From a checkpoint of a small self-supervised image encoder: arch regnet, batches of 128.
Rows from block 8, named by matrix and row number. Each number is 500 + 50 x the weight over its row's rms, rounded and kept within 0 to 999. All counts start at 0. Numbers have three digits each. After the name is the row's rms in percent of the matrix's.
# fc2: squeeze-excite expand (model.blocks.8.se.fc2.weight, 192x24), inputs 0-23
fc2.0 079:483457436502575522538494578560456533565464494494364494510531442484462556
fc2.1 040:496458482536547622469462499466447548547409458462487494574438566477513553
fc2.2 055:531514555463414580512432475528515428518492433431452564469530476529541589
fc2.3 038:485482492624497524492527532632510499497454527526446491438526439432435517
fc2.4 207:467492501528513540500535446569431647428433536535474518532506458451494449
fc2.5 140:434555495475495480502506535517589557533527507507366479522390511511455558
fc2.6 157:515582527483522480431513528533618486506439513512440511521419476405481571
fc2.7 028:474572409521516544475503537516543395459513507505431599438512437519527554
fc2.8 050:565553427590481423583492510560468415505488494491489495524482432453578513
fc2.9 062:490566440505530469461484451546467500440589483485436574560558460490588432
fc2.10 085:503563434569492435501480537610548532533480478480465581440529412478465463
fc2.11 067:555476511541516474492495492671520500422401495495444491496539474457526508
fc2.12 259:513537482510649351503492487509459467450497492492482495574477510517518530
fc2.13 018:549501517538425537479549514423442549550512546542557439454529480374540497
fc2.14 242:485533476415449490468521572596500550512511522521395434531442550541442536
fc2.15 117:477524587551512413486459563513432438439557457458479576527559510555490451
fc2.16 153:383472492481563541503492487464533558492585491492497498632509485475470417
fc2.17 219:435487527542530518530529445531453664435457528528474463555503461456491470
fc2.18 088:470548547616558513513514526515411421526438514514454459520507390516525494
fc2.19 109:525539515550501477505430517557507536490498430429515559418404614519458501
fc2.20 098:561587558427430460554469548586551476479508470470496442469523544500414496
fc2.21 059:549630521501495598483452477523561547458441452451515531472471443495445544
fc2.22 086:551528487437493584495486522433471433461586486487431522500617429508539521
fc2.23 060:476539541528463526445551579409433516566427555551512449542492451452462549
fc2.24 116:525467431576537542499467532615518489561404466466507541469423555488458486
fc2.25 029:556434497519432506478521544505415486423551521524479487513600424456594517
fc2.26 048:506605426536519538486502559603479531546459505503479512455409407479498471
fc2.27 070:519511555495475527491450562527393471468450450448505438583478564491571580
fc2.28 059:502605514501524548518466583521421448476490467467426434529514420494555568
fc2.29 086:594480540571458501492502452543504541560434502503469413542572415433465506
fc2.30 063:531505483452506426464543371532536425488531547543426471528508534532541584
fc2.31 074:429560467547463533569495564580559518506463494496459480476464423430574430
fc2.32 053:486501499617420490530491501538555363544525491492499488478515495443581453
fc2.33 127:585506530467550477429505511645414462480459505506520460475472504474495579
fc2.34 184:535507559544509351479486536532381526450472487486501529555495556524476534
fc2.35 094:484417445427502564448500485460482542585499500498432497558548597580482494
fc2.36 158:453589484569493494444481602461454484522414481482509520564530510422572460
fc2.37 052:492426521525536585434510528457430578484456509507503538551415601474459473
fc2.38 108:419518563561581497507498545519468505476538499499377407536533457506547447
fc2.39 140:533524506502479502407494520571489393604478494494489382539510514550467539
fc2.40 066:455511484541418475596520532600448517428529518519475536470573442420494482
fc2.41 182:354522505438475565573501532426523504506568501502459495535574516512491440
fc2.42 073:456529391513563462488474532400517552596488474474516596467472548501498476
fc2.43 064:530514514575577479478470486476496564577436471471497558504411499384564500
fc2.44 141:519481536608404474567491538612444429511503492492492479499548433510467470
fc2.45 059:588523471485446560384490527534492463529453491490418566503581513551487442
fc2.46 065:513481523542435397438516532584411531549465515516458470584541493528440539
fc2.47 167:562352543506519485581550448465506469460553550551447499496479444541514491
fc2.48 079:474581516578414501527459506603522459488437458458508556432434528516552483
fc2.49 049:554558513483440488450486508571669485515498488489470473545476449430482486
fc2.50 056:487453524492458379561506625539580419498473507507507523505522485437498529
fc2.51 064:562520529475449460410495495617601490485480495494565453495534473488503407
fc2.52 039:481485497610507503424464533517489519610509465465520526517459485579498381
fc2.53 069:465511529527586576523488599416435563552449487488520481488446436470504437
fc2.54 155:570524558564461514434481474509511445529435483481494539422546482583409577
fc2.55 012:546522556542522554497539441510435466553358543538481460480518423540464473
fc2.56 091:421455585562462487546512478520385587525477514513500491597470507501464458
fc2.57 067:541633475486489501420463535476443546510489465464543534391559503509505560
fc2.58 126:415403595567463538507495512507529522516510495495513386521527498491566421
fc2.59 067:387573551495399547549482563495526490534568484480430534505492441503443495
fc2.60 029:470592505452581475580446523499570450529441448443462517417543478504502550
fc2.61 078:461565498534513539539452559471403501513508452451502496452582495480613419
fc2.62 115:550476535526480536498441571536531522406414441441479590481433567503533501
fc2.63 074:530458518586536433479510491615399490533498510510398545497524435506513474
fc2.64 120:472504595554482471574488545455429586416440488489540537478488555487448439
fc2.65 096:508436556529474541460518509582469557381447517518511584473523504411540471
fc2.66 076:404518537461524478547493533503522453532566493494465347571536559508482486
fc2.67 154:515495578565613402473498530490471405479456497497483443563473522561505475
fc2.68 040:577460547521499549549443608557529452440494441440468520481422494448508547
fc2.69 070:541520497510444481417510505638495504517472510512467526453549375551464531
fc2.70 112:488493510481551579511482514430410487493538483482415543579556414486591481
fc2.71 088:572555514515500428508488528573432555507483488488492375577437554518450485
fc2.72 125:548561481417529567434457427533531484456549457457432570531575465503547491
fc2.73 101:533547465528485494443458530553522649548424460460421530536462492475529482
fc2.74 194:446514546367461494483512570554504449480548512512420476606507534540472500
fc2.75 056:444564549580443437552461565447456451496516461462515610480486456545532508
fc2.76 064:477571543527445483505456454615526428497505457455506554473593410491496532
fc2.77 063:585436528550402518493507489551468551400414508507553511522533486457489568
fc2.78 026:505472386482462517428549478410543520449485549547498514552554570466471576
fc2.79 055:487550488515517470512501661540401466420478499501499461488548474452541543
fc2.80 207:504538363433482469477492483542508545488460493493517497488571626529538440
fc2.81 118:643522549504492459392515455543478503475425517516476531465544459475484568
fc2.82 054:533533548440489631384526508509428475496568522525488447489467442521509534
fc2.83 124:509550570490543532479464496440460522374486463464538509513585568558473423
fc2.84 031:440541476502534541514464574520410460480562465464553482456385547537548558
fc2.85 051:592527522550416590573457562547436494504444455457464470491453457494545487
fc2.86 068:460503492487467525587513513525432497442425513515490641544457533406519509
fc2.87 050:503523604593538541451549439520500530467403547551510422482474470474453476
fc2.88 049:429554453582482548448453497546450566527595455455448492579485460526462491
fc2.89 057:437527501571533437512495489566590533565380495494448525477436456547473498
fc2.90 103:571562512481411487428469468552404479538537470469469601497565472504544508
fc2.91 120:457426533501512476549521479623457516508479520520576383510563442460513480
fc2.92 112:513500546465396482561463585604434486457459464462475489475564523552486550
fc2.93 207:456578431487650471503498483471552444442526498498474478574524490459547463
fc2.94 040:414489544538463468554515483470450405525508517516568481574422578574459504
fc2.95 054:564559505447431542465474533447458562455604473473511485598531494454516436
fc2.96 084:467508511579440421600457554553505471573464456456480547487471492501569427
fc2.97 051:573481503560538544454454547484481548592436452452466489538474415415518549
fc2.98 044:415602429510546448536487528553458433514536488487520545498404497466559554
fc2.99 069:579556522525551484402475472517534454608463474473474572455497435547442492
fc2.100 104:488534565628508363547488485559491485489516489488488443476563464520471459
fc2.101 065:499436561509555500522520535586570464427515521521500383542446504438483434
fc2.102 124:510508515539449574551493558475361422463494493494496569471550445508571485
fc2.103 081:534444478579561536464551466622493545469446554554503481447476428483460461
fc2.104 069:521568453451587493467469591437524518493490466468480532466439631478468503
fc2.105 112:495518461499610433502517586474421420415497515518534530586520496489451517
fc2.106 046:527498586544498541554453556437492577501425452452499543394440516467523537
fc2.107 013:512562482568524481400540525446476449568476541548451436450583534442525459
fc2.108 106:507529506531446422526465496660533532443473464465520471520578439463507485
fc2.109 106:551605487610531435475453485404478451515526452453494553523490491561474491
fc2.110 063:492570486400470466516500475435619461479524500498505503556403553450535544
fc2.111 144:517493532556544494521447514379532402505516447447586551444563486520473524
fc2.112 182:613556496551557506374473479478559506502413474473537474486479466527467549
fc2.113 043:569397527416484414507509486495558520458583511512533473519503517480599442
fc2.114 149:520533466491511578483465503467502422528507465464428636533513403519564487
fc2.115 082:501473456450501542545486577567485496491421487486560407480462614528551443
fc2.116 045:429498559547450494442516526487511560428462516517498520483655486488505423
fc2.117 032:598440440581459578487481578517464449462521478482541511503461531416468557
fc2.118 061:517392435540414527445528592572508450518423531528523522478487477521558512
fc2.119 073:482505526532504581416575555448450481562427576576498469493507466471424478
fc2.120 120:506497459568515483559481534457596405510439481481615497510497452418528482
fc2.121 103:545538529465496443435447489523502516466512447448554431574645461491500529
fc2.122 148:496484486551547554510494557578522503390366494494483461443509565489542477
fc2.123 090:530476520539547511433452464504556436534443452452619523545466417509529566
fc2.124 057:441582512544540595474472474619406542502467473472484528485511481520467435
fc2.125 041:461538490496486482583498531520416493470419498498592548558379515483464556
fc2.126 049:473569470510578438509517600551525424533493518519484568451440406472494462
fc2.127 164:534566610523449498436485535508458473484489486485521532441518533551358537
fc2.128 051:469565491526404604501497525523404442503516497497467505500558427487598476
fc2.129 032:572441519538497416455584491475472453491521582585481516467436440470568485
fc2.130 108:521522383490483462422470500523565540576453472471560500488601550512442481
fc2.131 047:470562574579465581557428469471528507510491431428433489429502550535476522
fc2.132 135:468525482405502605526465504462523453453566465464496619481557447498546485
fc2.133 080:407416538482393473570525554578511539517557525524439438532506482493519500
fc2.134 039:487499620552399497507468495596536483480495471469517480410499552431475539
fc2.135 036:464475520437436660552469464563528543520514471471451435471520521540497476
fc2.136 039:521564500554498543486514460529475515503483515518410384542603404508541464
fc2.137 102:454526465535572482546503503467537516579434504503472351568469452522546487
fc2.138 205:629575470469515407476467493604503538478447466466493463490547505521455532
fc2.139 083:510571511597440445526478484561455486523554478478515545484564366471473472
fc2.140 106:466567590551455463514494490408394452477572494494535552466554476532462534
fc2.141 056:598426465497547433604530469460504506443481528529536408486505458543549538
fc2.142 080:463514420546597445515455535527463482494500455455453556592559425500563475
fc2.143 170:496510494531487504557489458537402660436471491489508433544535496496540450
fc2.144 039:505508503505460542424513461520572377530559513512562458557387536498474500
fc2.145 024:476529499441449436600437514574595515504519437438484430500526569513496518
fc2.146 116:484530400548546555541496520564484498547483496495428588415426421505484521
fc2.147 068:463445514567568548482545471510354500461484543544424542484553449505522506
fc2.148 113:420542467420509491456483474622469549546518483483496418520504580520450558
fc2.149 135:468524494457452439447496465666493438533526497495503514500577432534502536
fc2.150 039:511444392455625472526497464514461467431508499498464535563536573560501489
fc2.151 088:494423538427439598393513439538490521578495513513564484459480524528453511
fc2.152 082:458532482508541480536477509549454551531446477478493678513437471461454481
fc2.153 036:522479454605455556480462521507491442474464460462558516557487442436589587
fc2.154 080:544518525482467508485445495629531470548401446445553418502464508470529557
fc2.155 071:417490540592437453512484624563501461524482482484406521471469519522521541
fc2.156 087:570452623510518544412486494541435446466423485485511481530554518531433534
fc2.157 070:458506506552513530494458553634409457571450461460503447454516458510512562
fc2.158 065:629474524479497562509533438440432472462572533532426453487508465500550558
fc2.159 040:585511539490484591505496492572489458362468498496438519422528503527469547
fc2.160 049:520418443483483478497477495638503545458472474475544499605574515458459470
fc2.161 157:503549466417542530415488515580436496508550487488399543544498473538462592
fc2.162 040:518549435541482469481546485404491413445564547549533526513590471505542422
fc2.163 087:441454499479539609398486531520484515611432486485439475522518499560486544
fc2.164 136:392506545503556595551504459419502512607508505505481452532484475513462429
fc2.165 107:560468411511505478468485497663451429512457487485531506467552527478543537
fc2.166 082:534540497554507503534533515478492455479520534532488338595504409483517456
fc2.167 095:438522486499434658535467501460578477520548467467481442487548485545517454
fc2.168 061:480430556554473558519504622568469430456452504505434542440514509444517534
fc2.169 176:503536356521522479521491472536464608467459491490545494513516584461548433
fc2.170 175:460605491541485477482498632463409453546452498499527521535525491413488503
fc2.171 084:546480533440515473374520498560557453584445519520521435515447513556452549
fc2.172 032:608587505442481537494430480418578520543549428432512516481534495478494476
fc2.173 047:448429534627563540444486479555411543520425487485526477540530487512461471
fc2.174 085:484471608446387536574461472517518483463541460461539490439563565542500506
fc2.175 072:523477548556505382544475537481422577513485478476501457569558540538410476
fc2.176 074:582415511560463460502478507551550485609433479478487534511427504426508561
fc2.177 133:387495611585543546532496477445521499514511496496535465546490478485407434
fc2.178 028:541408493511495472535536475454437590607509540532506516518461561428435454
fc2.179 091:456546524453523497495499583541435532505490501500449474550345511444547556
fc2.180 045:523516543503474624490506573504458470469418507505488567465524395423544510
fc2.181 085:496502485537464500586475566592533490584437475475473425464404490482564534
fc2.182 170:505504481612526483485475445412482555450440474475571482501627489508535471
fc2.183 046:462498446519514529585459560571399483545492457460530549505440545551407503
fc2.184 135:399494559487553553488482543464572405571528482482468449587455465535475499
fc2.185 094:523538479495502449465488564606558561518481488488412491512389481448496583
fc2.186 057:479499498560561439427487481634553493524500488487422426561464453527486539
fc2.187 050:524591429479487407589444545584503528487510445446553520463470438519502508
fc2.188 076:578461449607481462398504509566502481479491505504479597460505428518504560
fc2.189 064:526498513514574455452433547518444541623462433434531567494442464481500541
fc2.190 131:435535531425545501541508530562427457482578509508434417565469541566512443
fc2.191 033:475434536510554455418530441482482525414530528530494546637540468528463475